config = dict(
    discriminator_arch='resnet',
    image_size=32,
    z_dim=128,
    generator_activation='silu',
    discriminator_widths=[80, 128, 240, 416],
    init='trunc_normal_002',
    orthogonalizer='polar_express',
    steps=4400,
    batch_size=96,
)
Rows from block 6 of the discriminator of a small GAN, named by matrix and row number. Rows with one number belong to one channel. Each number is 200 + 20 x the weight over its row's rms, rounded and kept within 0 to 999. All counts start at 0. After the name is the row's rms in percent of the matrix's.
After each channel's rows are labels from the 100 images, of 14976, where the channel reaches its highest value: "responds to" is what is common among them. Only what is clearly more common there than usual is listed. The data: scattered letters and digits in many colours.
# convs0: first 3x3 conv (discriminator.blocks.6.convs.0.weight, 240x240x3x3, each kernel summed), inputs 80-159
# convs1: second 3x3 conv (discriminator.blocks.6.convs.1.weight, 240x240x3x3, transposed, each kernel summed), outputs 80-159

convs0.212,145,224,194,211,185,231,215,227,212,199,236,210,195,203,197,222,179,209,171,221,210,183,231,201,191,213,182,186,209,243,208,209,177,228,218,199,208,193,216,198,194,202,206,170,245,212,235,202,217,205,218,201,218,189,219,165,171,199,200,198,186,187,214,195,162,192,230,180,235,231,191,193,174,194,186,197,212,176,215,205,181
convs1.212,133,185,195,190,212,255,214,210,199,181,175,197,175,168,186,186,180,207,178,196,200,212,245,225,190,189,198,198,208,189,235,224,214,217,192,188,178,202,195,193,226,219,225,195,181,179,237,210,111,215,188,204,202,197,200,210,215,186,188,200,163,192,171,191,187,215,185,192,234,194,227,221,179,221,180,214,183,235,179,213,207
responds to: teal

convs0.203,153,203,206,221,182,195,175,196,190,183,189,165,216,184,193,189,234,194,192,202,178,181,232,161,215,210,190,224,203,232,196,211,195,244,196,189,180,203,191,202,195,222,205,203,201,230,233,219,232,244,191,218,222,187,202,185,202,208,215,173,196,220,241,215,210,209,218,187,239,217,200,178,218,177,182,182,212,211,161,222,207
convs1.203,119,204,187,174,185,183,156,193,183,182,211,207,221,173,183,198,178,201,200,197,202,217,234,185,206,213,207,205,172,198,175,198,211,237,200,172,225,204,191,179,187,186,184,208,236,213,231,187,288,177,197,163,215,199,177,187,200,202,215,200,209,181,149,211,181,179,209,182,222,250,224,195,219,191,184,187,167,161,256,183,188
responds to: pink; white

convs0.162,125,205,166,198,202,175,211,194,178,192,170,194,229,186,214,181,243,194,178,195,187,199,187,195,190,192,191,200,181,236,203,188,218,243,184,217,201,238,170,187,146,218,233,216,194,208,189,211,195,229,195,221,220,209,208,209,207,184,201,233,185,217,239,195,193,193,196,184,215,236,169,232,211,188,203,190,239,208,205,219,213
convs1.162,092,211,207,218,177,166,153,204,195,170,226,205,203,183,186,202,166,193,185,195,204,228,255,203,168,208,204,214,147,209,216,176,198,233,173,189,178,200,203,168,186,181,192,201,256,216,210,219,247,187,217,131,198,208,184,210,208,203,163,221,206,190,201,193,171,199,215,229,226,224,173,222,220,236,209,210,181,158,199,191,179
responds to: pink; white; yellow

convs0.199,067,184,161,170,167,216,203,189,212,193,210,178,204,188,230,211,218,187,200,159,233,176,209,222,203,175,199,199,187,189,184,214,198,179,251,196,204,212,186,235,200,197,214,183,213,182,197,184,184,210,174,164,170,196,217,227,202,214,185,212,213,205,213,190,225,182,213,201,195,187,186,200,228,177,230,192,203,185,181,207,223
convs1.199,098,196,182,221,214,214,232,197,223,192,188,216,176,195,208,176,168,206,197,195,199,216,259,209,177,206,216,198,189,181,175,180,192,202,197,200,218,196,215,159,237,210,163,199,189,190,212,201,164,182,218,191,204,200,184,214,223,215,223,217,208,226,176,182,186,208,202,226,219,231,203,218,173,208,206,188,197,208,182,201,199
responds to: teal; green; pink; white

convs0.184,051,233,179,213,208,221,227,179,125,229,195,161,236,179,212,196,195,233,199,161,224,191,173,189,201,196,205,184,214,220,209,195,184,196,217,172,189,211,205,205,200,218,216,186,193,187,221,206,188,211,173,164,186,191,204,197,167,184,160,195,224,226,200,186,198,193,204,186,185,183,220,195,251,188,221,201,167,188,219,152,188
convs1.184,082,202,206,199,223,197,168,212,227,215,220,241,209,183,189,211,200,213,195,180,168,213,179,205,201,213,229,193,185,209,162,193,176,152,183,199,197,224,202,211,187,193,196,211,206,197,175,237,208,205,218,188,201,186,171,206,229,222,203,194,206,204,207,216,198,174,192,189,200,207,195,202,188,208,176,211,146,203,216,188,218
responds to: orange; yellow; white; the character B

convs0.158,149,201,198,201,217,206,187,211,180,180,225,201,193,197,268,216,168,206,184,223,188,212,148,226,191,209,206,208,209,176,204,210,210,204,202,181,145,135,174,185,187,168,226,198,187,214,190,204,202,196,175,169,203,187,158,200,165,194,238,216,172,195,189,203,204,201,200,194,183,186,211,189,203,196,189,201,150,190,225,175,202
convs1.158,102,210,216,211,199,218,184,195,162,191,248,217,225,208,193,203,201,197,171,223,212,199,163,159,196,194,206,195,234,200,218,193,220,203,179,224,187,192,199,207,210,188,217,190,166,203,200,155,189,244,191,196,202,208,233,215,204,205,174,197,210,213,215,220,203,212,177,217,196,203,191,205,223,185,240,228,212,206,188,218,179
responds to: yellow; orange; count: six; the character 0

convs0.175,130,186,192,156,159,214,217,203,179,214,200,201,214,206,227,185,208,227,210,190,248,196,172,175,222,188,196,206,229,186,204,198,214,210,210,172,200,166,193,176,223,206,217,207,194,211,176,219,189,190,176,207,222,211,184,189,191,211,219,234,195,203,178,189,198,212,185,239,165,180,213,222,186,219,203,199,174,182,257,186,196
convs1.175,134,191,200,194,201,251,199,180,165,200,223,197,195,183,163,196,199,213,178,196,187,219,165,173,204,198,219,215,227,194,191,226,185,168,190,206,178,185,205,202,217,223,215,200,165,210,186,164,131,224,196,218,213,205,200,209,211,183,204,209,202,218,231,203,182,225,182,231,142,166,198,225,193,213,215,213,212,239,153,212,221
responds to: green; yellow; orange; count: six

convs0.170,054,205,194,175,180,207,190,199,220,184,219,214,252,195,190,178,201,182,197,209,206,167,198,222,197,176,185,188,179,208,191,206,237,184,178,194,182,199,200,205,211,220,216,203,196,163,198,220,177,215,185,192,177,195,167,215,200,205,188,193,193,215,198,188,190,197,198,196,199,199,191,218,177,219,229,190,209,234,178,206,219
convs1.170,077,191,205,197,197,197,209,216,203,202,212,193,221,215,206,171,225,195,191,208,189,175,237,196,193,166,208,191,170,196,198,226,161,164,198,195,222,166,187,209,199,196,212,220,191,202,206,183,226,177,196,220,200,218,216,189,197,202,250,212,184,209,227,229,209,189,202,200,196,190,196,233,224,226,184,188,225,219,213,231,215
responds to: yellow; orange

convs0.7,138,193,165,190,208,199,164,200,180,180,183,200,207,187,214,235,215,187,164,197,198,255,166,166,195,206,175,186,210,202,196,205,203,201,176,207,205,222,194,170,205,216,225,182,201,211,149,217,205,213,185,239,172,196,205,211,213,190,224,217,213,198,201,197,203,191,200,188,183,202,219,192,161,253,200,213,218,219,195,202,185
convs1.7,109,224,202,207,190,172,195,200,201,223,224,198,210,225,213,243,185,205,177,217,190,188,162,182,210,184,224,206,245,220,185,196,225,204,208,197,169,173,194,225,211,195,222,228,206,210,191,192,218,186,202,203,183,214,205,203,206,203,184,215,211,209,213,196,212,233,187,176,203,180,198,150,204,181,234,209,219,209,197,199,146
responds to: yellow; orange; pink

convs0.165,100,216,187,187,154,207,214,181,183,207,185,178,187,210,190,166,202,209,167,206,217,183,194,136,205,162,163,197,178,220,175,182,201,189,164,175,189,200,208,202,195,193,189,188,209,214,183,208,178,255,168,149,171,200,214,208,179,208,198,202,185,191,218,186,163,181,193,206,189,197,175,200,200,166,216,207,191,215,183,229,198
convs1.165,088,204,205,203,204,201,185,176,170,174,220,193,197,214,188,180,166,184,235,199,213,204,181,229,197,205,193,187,178,204,176,141,220,206,186,209,220,195,182,210,225,211,185,196,220,230,269,175,261,182,218,160,194,211,187,191,201,197,202,210,179,217,177,174,200,178,211,177,174,191,215,170,163,204,208,164,165,220,187,233,184
responds to: yellow; orange

convs0.35,078,204,184,201,197,209,209,187,238,206,196,231,232,223,241,186,217,168,206,192,236,220,183,193,206,186,188,200,224,201,195,180,217,196,182,183,167,193,166,175,187,206,218,186,202,209,173,255,219,164,158,182,197,188,184,205,181,204,201,177,198,203,186,213,236,218,208,191,163,209,192,217,217,149,213,199,182,211,213,168,208
convs1.35,091,189,203,229,186,243,215,183,187,227,214,202,211,189,191,181,169,189,205,183,173,221,223,183,205,218,190,219,219,208,186,167,196,206,219,208,229,229,204,217,177,206,220,221,208,181,191,195,185,200,220,198,186,213,222,212,225,193,215,212,224,229,192,193,242,221,213,225,155,194,209,159,209,195,235,174,214,214,181,192,195
responds to: green; orange; yellow

convs0.116,073,177,185,216,177,182,212,176,177,218,196,222,227,218,143,148,201,189,213,205,214,178,212,204,184,170,184,228,198,181,204,198,194,175,237,171,225,184,216,181,161,165,199,207,189,187,155,208,206,216,163,196,195,194,217,199,184,177,218,201,185,192,200,239,183,217,165,183,204,227,163,181,229,206,186,203,186,214,193,216,207
convs1.116,092,188,215,198,189,161,244,216,197,219,200,200,201,229,177,182,201,205,223,204,189,183,215,181,201,203,217,197,213,192,214,199,197,151,189,194,179,189,196,202,208,234,238,208,216,182,191,170,215,214,208,223,192,202,233,212,201,189,213,195,205,238,214,202,214,200,204,209,133,146,225,208,183,200,199,189,205,172,183,201,215
responds to: orange; yellow

convs0.238,100,233,202,211,210,250,222,218,213,174,172,228,206,170,226,235,201,199,195,191,178,207,169,249,218,199,212,214,213,176,182,201,203,183,223,214,199,185,186,190,218,227,208,169,194,189,211,186,160,207,157,204,220,188,217,201,208,195,193,225,194,207,181,199,225,220,215,229,210,206,219,179,204,203,248,177,214,196,201,213,215
convs1.238,103,210,181,202,207,235,206,189,255,187,215,187,207,161,172,199,184,194,168,192,216,202,175,204,227,205,200,212,243,194,183,242,192,199,208,205,187,183,218,209,197,234,191,185,236,205,180,219,130,191,213,236,215,187,205,229,204,195,188,229,189,192,225,183,218,230,172,211,188,182,197,231,214,211,161,191,180,207,191,207,187
responds to: yellow; orange

convs0.185,103,220,205,237,185,231,199,210,189,185,211,210,189,207,183,193,183,206,209,194,166,210,211,207,165,215,203,214,153,186,200,221,229,161,193,214,175,156,208,182,237,201,184,227,189,162,204,203,206,155,219,221,215,153,204,172,186,211,194,202,175,213,220,210,159,194,215,191,198,221,219,189,191,177,193,216,168,175,208,195,209
convs1.185,120,204,190,187,215,221,206,222,250,204,164,201,157,216,208,223,211,198,214,181,207,199,252,191,193,186,188,213,221,202,228,177,213,212,206,187,186,205,192,231,190,196,213,218,199,178,257,236,179,195,199,192,212,203,225,177,210,207,178,204,158,177,157,179,184,194,196,186,242,205,205,203,197,207,256,241,224,217,212,208,175
responds to: teal

convs0.159,044,210,184,214,187,201,210,186,199,214,207,219,196,178,175,216,186,185,209,220,202,192,248,174,209,157,281,190,213,199,193,197,176,211,210,195,204,216,158,205,194,144,162,235,182,170,197,183,196,185,200,191,207,202,202,198,179,189,234,210,226,159,203,206,210,142,229,215,197,216,184,171,216,188,208,215,220,201,212,162,222
convs1.159,090,210,229,238,203,208,191,184,148,191,171,190,182,181,184,197,191,181,194,177,188,189,199,180,221,187,213,220,195,204,185,206,210,237,188,204,173,218,222,207,201,239,192,187,215,215,241,176,272,186,205,198,190,204,190,222,199,227,209,205,188,203,226,200,171,212,245,158,219,198,211,205,174,186,216,215,187,198,205,183,160
responds to: pink; white; orange

convs0.13,162,185,191,191,189,233,145,215,173,198,199,227,204,215,222,190,173,197,195,204,222,196,219,219,186,187,197,205,226,199,198,156,199,221,212,183,203,168,207,204,197,191,233,181,214,222,246,211,197,186,169,179,199,180,172,190,184,192,207,167,196,177,207,202,176,224,191,235,221,226,223,207,188,193,193,218,171,194,205,210,200
convs1.13,136,199,199,192,200,247,182,210,110,189,197,183,201,199,207,205,216,192,205,206,163,206,209,180,196,206,189,226,228,188,201,171,225,239,202,189,183,218,202,185,204,199,221,183,191,197,240,146,134,194,206,197,202,195,201,179,187,194,215,221,210,219,188,207,179,188,196,239,215,213,225,203,188,235,202,205,204,224,199,226,242
responds to: orange; yellow; white; pink

convs0.48,088,226,179,196,222,217,180,220,188,195,206,202,186,169,201,174,181,215,210,219,168,233,223,204,203,178,224,197,173,167,208,214,216,192,193,200,163,220,226,229,216,179,199,211,219,178,188,163,198,188,159,213,140,228,215,179,169,247,205,208,189,223,194,181,180,192,194,204,201,193,228,201,182,205,201,217,224,196,203,173,189
convs1.48,084,213,216,179,186,185,212,192,221,213,204,199,217,190,170,172,209,189,205,198,190,215,155,185,185,205,235,171,202,218,198,208,187,163,206,194,223,217,170,174,200,180,187,209,201,195,196,240,220,196,206,230,191,204,205,220,173,202,166,236,178,180,198,222,181,196,186,190,220,219,188,223,222,203,114,182,165,211,207,209,162
responds to: orange; white; pink

convs0.41,042,197,192,188,191,199,219,178,197,229,197,194,215,175,162,214,236,175,225,240,235,186,191,197,186,187,152,170,216,188,215,225,207,216,201,205,244,188,229,204,191,212,184,188,205,202,220,203,229,205,180,229,183,191,196,219,192,219,192,215,204,204,168,216,176,222,208,203,176,180,202,203,201,169,186,175,206,186,175,182,224
convs1.41,079,195,231,205,217,199,177,261,161,200,186,227,198,226,176,179,218,173,208,203,191,195,193,200,214,171,180,177,167,195,209,179,156,176,200,196,195,195,187,191,183,194,221,198,230,192,182,227,181,234,199,202,208,212,190,204,181,219,238,203,219,180,223,208,193,195,202,201,204,197,209,202,200,189,203,206,217,171,231,205,251
responds to: green; orange; yellow

convs0.90,049,202,196,165,206,190,207,218,186,198,183,179,217,184,192,190,200,187,178,211,221,220,178,217,197,201,190,187,180,159,188,194,177,208,186,213,194,214,189,193,235,156,192,198,222,156,197,232,170,200,155,190,197,207,208,194,197,201,217,171,184,218,163,181,206,194,182,186,209,233,195,193,150,179,186,196,196,163,182,227,174
convs1.90,090,213,187,176,181,171,198,181,200,178,206,211,198,175,187,203,231,189,222,202,201,198,208,236,207,228,185,166,187,206,186,186,189,220,214,219,210,183,189,230,165,174,181,226,195,177,187,237,219,216,228,203,179,178,224,219,173,181,214,197,210,172,232,195,203,215,210,199,239,173,187,210,192,205,217,168,171,201,179,241,194
responds to: yellow; orange; white

convs0.176,123,198,214,244,163,164,180,177,187,176,170,231,205,183,206,198,221,183,184,197,166,162,200,241,195,191,192,205,214,203,194,189,198,221,215,168,190,175,200,186,220,192,214,179,211,220,192,206,218,197,200,202,206,229,176,164,205,192,219,184,198,216,234,266,190,217,207,200,186,231,227,214,185,172,183,205,203,206,180,176,168
convs1.176,098,194,195,208,216,171,182,188,193,170,211,199,214,197,199,205,173,226,198,183,208,223,214,216,227,185,141,200,229,211,209,182,223,223,194,215,190,197,201,185,140,165,214,211,251,209,178,177,211,174,201,222,191,206,198,236,209,185,207,197,242,181,175,198,194,236,172,205,233,219,204,208,219,210,214,219,207,198,221,185,195
responds to: yellow; orange

convs0.27,137,200,205,178,197,172,233,161,175,194,228,178,185,211,183,187,201,201,204,208,198,176,210,163,205,202,192,187,215,180,198,215,212,202,211,185,225,209,225,230,175,206,184,178,198,170,164,216,212,198,217,196,196,192,159,169,207,190,215,183,214,191,199,209,233,197,190,186,167,180,199,203,232,193,195,198,195,195,215,189,193
convs1.27,096,192,206,164,197,193,226,181,258,190,214,207,178,189,207,194,207,204,208,221,218,235,222,230,177,200,205,207,212,206,193,239,211,176,197,213,189,206,184,217,190,213,170,216,163,159,183,189,207,185,176,202,200,200,218,200,191,173,199,204,159,226,216,208,201,178,205,165,151,175,191,200,175,208,198,220,221,229,182,232,197
responds to: teal

convs0.109,067,198,195,184,160,183,192,183,209,177,207,208,171,194,202,182,228,184,199,164,185,171,220,179,216,233,202,222,176,201,189,177,195,168,176,197,177,169,200,231,209,195,201,167,218,219,195,194,194,211,198,179,198,193,205,176,203,180,209,203,208,200,198,185,204,191,145,217,191,209,195,197,180,178,180,183,210,210,195,219,183
convs1.109,082,195,223,209,212,181,205,168,220,194,190,192,151,218,195,163,219,203,221,214,234,196,182,187,195,181,204,186,204,210,210,197,209,186,157,168,215,218,200,199,213,188,181,210,179,181,198,196,215,159,220,204,192,202,195,229,184,211,202,200,209,183,207,215,186,170,197,245,201,151,170,228,156,178,179,184,190,170,193,228,191
responds to: orange; yellow; pink

convs0.98,062,237,196,166,224,176,197,217,180,212,185,183,216,143,181,193,193,227,218,212,205,209,228,218,193,212,179,191,179,172,219,195,192,224,212,187,177,200,197,225,214,237,198,192,166,176,203,187,183,203,249,209,185,197,187,173,217,208,191,202,202,191,141,200,172,199,216,216,216,198,195,203,175,184,229,202,195,184,179,197,195
convs1.98,070,190,220,184,193,203,205,208,186,195,195,206,199,165,200,202,228,215,192,209,211,148,183,197,200,185,208,214,184,199,191,230,202,213,235,219,185,185,213,209,208,204,203,200,206,196,168,183,235,237,179,217,213,192,219,214,209,192,209,200,255,218,206,199,216,190,204,187,184,204,239,178,203,186,181,210,209,155,190,169,183
responds to: teal; pink; orange; white

convs0.84,109,212,209,236,192,222,197,224,218,181,192,213,195,199,213,220,209,210,173,222,145,201,203,222,226,223,226,200,206,242,194,174,179,210,221,222,230,205,218,215,191,201,204,227,193,195,227,196,192,216,226,183,178,208,211,219,216,184,217,179,199,197,219,202,211,178,195,200,205,209,220,194,227,208,181,168,208,200,167,229,224
convs1.84,117,213,201,193,204,201,179,154,255,187,202,194,232,191,199,196,190,215,211,219,188,204,165,186,166,206,187,210,193,202,198,195,224,191,187,196,208,188,194,182,215,227,231,192,241,207,165,182,160,132,201,177,203,207,128,200,222,203,203,210,210,194,210,177,203,196,183,179,210,200,207,236,184,213,163,220,169,236,243,196,184
responds to: pink; yellow; orange; white

convs0.59,095,208,186,187,217,194,190,222,171,223,213,184,203,225,145,187,203,207,187,160,217,219,225,242,199,200,195,222,223,209,231,201,192,245,218,183,193,171,198,158,214,189,217,183,215,184,198,193,180,182,189,226,211,179,158,221,193,205,216,195,190,209,228,244,186,201,207,219,216,219,212,200,220,208,231,217,204,214,214,188,179
convs1.59,114,201,202,227,192,215,181,188,199,204,241,188,188,207,175,206,191,204,184,206,168,188,215,166,168,179,190,211,202,200,242,163,244,244,215,179,175,212,196,180,211,185,224,199,244,211,205,240,219,171,216,181,221,204,185,186,235,195,226,188,245,178,141,190,188,212,203,217,238,238,220,213,177,195,246,217,200,174,197,176,213
responds to: pink; white

convs0.163,054,196,195,214,183,188,179,181,212,160,193,184,191,235,195,187,216,182,196,209,240,204,266,191,191,182,212,177,198,213,201,169,227,218,225,181,166,222,203,185,196,219,198,214,231,193,170,228,203,170,196,218,187,167,219,168,192,200,171,167,178,174,184,191,203,208,191,197,195,199,210,193,206,191,177,201,205,229,184,185,163
convs1.163,076,218,213,201,206,213,159,187,178,186,158,205,211,198,206,186,230,173,214,179,188,188,244,211,230,230,214,198,202,186,199,207,217,238,232,255,189,185,213,199,180,187,196,202,197,204,235,222,201,204,194,205,190,170,198,220,208,216,200,165,173,165,221,175,202,197,205,186,222,223,210,175,187,199,188,194,185,215,212,225,227
responds to: white

convs0.16,099,165,219,183,200,176,221,176,207,196,208,177,227,229,182,192,175,193,180,187,209,184,230,219,210,160,168,181,203,192,187,189,174,203,204,167,169,175,210,202,177,171,188,173,180,186,176,228,177,199,188,212,225,188,194,182,227,164,205,196,202,226,194,200,181,197,195,229,172,192,184,195,239,185,220,204,196,224,228,217,204
convs1.16,113,155,212,203,192,200,224,184,209,191,188,200,187,207,191,154,180,214,190,204,196,219,194,213,193,181,197,191,198,190,223,209,197,223,192,201,222,181,200,207,223,219,226,199,195,215,215,153,184,214,199,208,218,206,202,200,188,233,195,199,196,214,201,197,176,206,199,211,165,186,188,217,183,194,203,127,226,205,149,191,224
responds to: green

convs0.186,124,185,208,195,185,191,233,183,217,178,244,174,206,173,175,149,214,204,181,209,201,201,180,184,222,189,165,229,194,187,202,237,200,193,205,200,194,206,195,209,165,186,199,208,170,203,184,174,210,172,212,196,194,183,205,211,209,172,177,200,207,230,193,209,180,201,168,208,163,183,185,185,221,220,177,212,207,199,213,170,237
convs1.186,132,177,180,198,205,158,236,209,221,197,188,206,193,184,206,185,203,205,198,199,200,220,197,225,177,211,228,192,203,193,199,233,169,187,202,177,186,186,192,197,217,212,172,191,178,172,197,244,200,236,186,195,193,195,199,205,195,203,201,197,211,182,215,188,201,237,212,219,183,162,197,183,208,175,224,174,211,174,132,186,172
responds to: teal

convs0.58,058,239,198,197,210,202,179,198,212,221,205,200,179,184,172,172,211,183,214,226,187,227,232,199,166,219,185,189,222,192,192,217,211,188,199,191,179,226,220,232,184,175,202,195,251,185,199,213,184,197,216,198,182,175,201,194,212,187,219,231,188,198,224,188,226,198,200,212,207,204,194,206,212,185,183,216,161,228,182,210,203
convs1.58,091,253,206,202,191,188,182,183,200,190,203,224,188,223,215,185,221,199,177,222,205,195,227,178,232,222,186,222,185,221,203,241,226,269,212,182,203,189,201,197,158,205,171,160,224,216,234,204,253,141,182,162,211,203,218,197,195,215,203,189,203,184,181,180,163,171,236,219,223,215,192,200,196,206,179,220,191,176,175,197,154
responds to: pink; white

convs0.112,177,210,185,200,188,190,166,232,154,210,236,175,224,200,187,205,160,188,224,179,203,192,225,206,192,213,200,207,212,203,201,198,205,219,210,204,171,149,192,185,167,174,206,173,224,185,222,182,213,186,171,167,199,177,122,194,226,200,222,202,193,180,213,219,231,206,185,211,207,233,204,192,188,201,178,217,172,210,187,199,204
convs1.112,123,193,207,209,202,236,191,198,147,198,181,201,207,206,221,212,228,207,197,220,232,192,225,203,196,200,189,201,227,189,214,211,174,251,180,191,199,187,201,212,184,193,176,186,175,197,260,195,202,196,198,191,204,210,231,186,188,199,199,192,191,200,231,199,179,171,182,195,230,214,211,212,201,168,224,208,214,220,181,222,209
responds to: pink; white; orange; yellow

convs0.204,131,189,216,190,209,197,185,205,224,201,171,143,170,187,167,234,187,199,220,207,183,240,210,195,209,204,183,203,165,164,240,224,229,198,183,211,215,214,214,177,181,200,198,201,179,213,155,177,210,215,201,203,189,216,230,196,204,203,197,205,201,217,194,182,194,211,188,207,213,189,201,223,222,245,209,232,188,196,175,206,245
convs1.204,119,212,187,210,188,196,208,199,262,162,245,200,203,204,200,190,192,204,192,198,224,210,188,193,180,190,192,201,180,201,201,215,225,192,212,214,183,199,189,229,195,232,181,210,203,195,188,222,178,178,193,209,199,188,202,196,204,185,170,215,160,183,192,194,180,178,172,220,170,210,198,244,194,176,178,241,207,181,233,209,157
responds to: white; pink

convs0.12,057,198,231,198,187,165,182,187,210,191,168,185,210,183,213,234,158,198,228,185,181,185,169,194,225,224,225,214,200,176,211,197,182,229,204,192,165,207,215,212,216,184,208,223,192,227,181,206,186,227,196,219,195,182,204,226,200,209,194,187,212,219,159,190,228,219,208,206,250,212,214,210,213,177,187,174,188,185,206,227,181
convs1.12,092,233,166,199,192,190,188,222,196,192,192,219,208,189,189,206,191,178,228,198,208,204,155,210,199,197,184,213,216,213,209,198,167,207,199,227,184,191,194,216,202,200,217,198,207,215,191,227,156,221,210,208,185,203,206,184,204,177,216,214,228,186,177,181,230,224,200,190,202,217,202,190,174,205,204,196,191,232,200,214,217
responds to: orange; yellow; white

convs0.101,061,209,172,222,192,205,192,185,201,167,161,210,231,198,203,209,182,204,185,206,174,197,200,188,177,215,187,216,192,184,172,197,220,221,231,219,206,197,191,171,156,203,138,202,164,182,237,164,209,194,226,211,173,198,224,194,172,209,183,197,242,209,247,212,220,246,194,208,186,221,196,224,219,201,197,216,202,166,212,250,202
convs1.101,089,147,191,209,211,194,171,207,141,194,200,199,191,185,190,182,221,200,245,202,195,225,224,183,193,191,186,216,207,191,176,203,208,223,196,143,149,201,200,212,208,201,206,164,167,189,206,206,161,239,199,206,202,177,186,221,216,191,194,216,204,193,218,206,195,218,185,242,220,201,198,218,209,205,215,212,197,177,221,212,193
responds to: orange; pink; yellow; white

convs0.104,138,218,205,193,224,199,135,212,202,227,188,203,207,195,202,230,225,211,169,207,186,229,189,192,220,192,205,210,180,223,174,200,209,221,186,213,230,222,190,198,150,176,196,208,192,198,168,203,214,231,222,216,196,199,216,185,194,186,196,207,193,227,214,212,192,214,228,154,199,207,203,231,206,224,197,252,204,210,184,188,234
convs1.104,113,210,198,198,193,191,206,206,192,199,206,185,166,204,226,248,178,198,202,213,217,193,223,196,191,203,213,202,168,188,172,194,216,203,195,162,211,181,204,216,198,191,212,215,235,212,243,212,234,174,184,217,187,200,165,201,202,216,187,224,200,170,178,217,177,173,168,201,231,216,199,163,202,216,201,205,177,177,233,183,149
responds to: pink; white; orange; yellow

convs0.9,142,162,187,205,232,186,224,186,211,196,239,169,193,179,168,200,195,199,199,195,180,212,208,151,203,187,168,188,220,192,205,234,215,206,172,211,207,216,199,200,203,192,204,211,208,180,216,207,203,223,207,179,212,219,204,185,213,202,220,185,194,173,198,217,221,202,203,181,198,211,181,181,228,195,209,215,202,199,204,234,226
convs1.9,109,196,197,212,182,206,213,193,250,199,213,196,215,201,213,205,218,201,191,207,186,190,191,188,175,211,193,213,199,211,243,235,247,173,219,169,180,199,216,217,197,201,196,213,235,187,206,196,177,191,207,222,204,196,211,195,197,209,184,202,191,230,194,211,197,185,209,185,190,188,189,217,229,199,208,164,206,214,202,204,167
responds to: teal

convs0.78,089,193,168,170,185,169,204,190,197,189,211,191,198,169,179,159,227,194,196,212,191,168,186,200,221,191,170,222,198,196,187,177,168,210,204,200,208,185,202,215,191,174,143,193,201,181,193,223,199,214,204,167,152,214,206,211,200,206,217,171,204,194,191,173,196,172,182,175,176,187,193,180,196,183,173,171,205,210,181,217,186
convs1.78,080,198,212,200,184,175,229,198,168,217,204,210,176,206,190,157,189,204,222,195,189,245,236,238,209,218,184,226,214,204,195,159,183,207,200,213,238,215,198,195,209,181,202,170,191,199,216,164,186,188,173,203,196,207,240,182,192,192,218,226,185,215,241,186,207,171,217,238,166,214,219,226,191,192,192,142,230,185,188,206,206
responds to: white; pink; yellow; orange

convs0.23,054,195,209,182,187,185,198,191,230,228,190,187,223,223,179,160,213,168,208,194,265,214,208,215,185,174,225,193,186,172,191,209,218,226,183,236,191,182,238,174,203,202,194,206,188,181,198,216,204,207,204,198,188,195,237,211,197,211,198,197,187,169,222,210,205,212,219,193,186,162,212,220,178,187,225,179,195,196,199,209,218
convs1.23,093,177,187,203,213,207,184,246,164,226,192,196,177,208,221,217,261,201,182,191,204,230,187,218,200,176,186,193,212,215,210,191,178,183,230,175,219,181,206,233,217,217,209,185,146,168,254,210,175,225,201,210,207,203,234,236,202,202,198,197,243,188,198,185,147,180,169,214,214,185,216,162,221,185,216,187,219,225,202,170,236
responds to: white; orange; yellow; pink

convs0.194,089,216,215,196,230,168,204,174,209,209,190,190,161,175,200,216,186,190,229,203,200,212,199,207,184,196,213,206,215,180,183,210,202,192,195,196,195,195,202,227,211,187,195,214,181,226,199,206,196,165,173,212,197,207,224,205,211,201,194,186,201,201,197,184,189,195,195,240,180,213,174,219,177,188,194,203,199,205,187,209,203
convs1.194,118,224,180,207,190,239,192,214,177,220,206,205,211,194,168,196,190,204,176,200,214,193,179,179,173,221,181,215,206,205,202,226,250,230,208,191,209,189,207,155,194,189,195,205,202,230,209,125,187,187,210,187,202,210,172,194,177,198,222,215,224,176,217,208,183,228,211,257,226,209,191,281,197,198,198,214,205,210,194,180,175
responds to: yellow; orange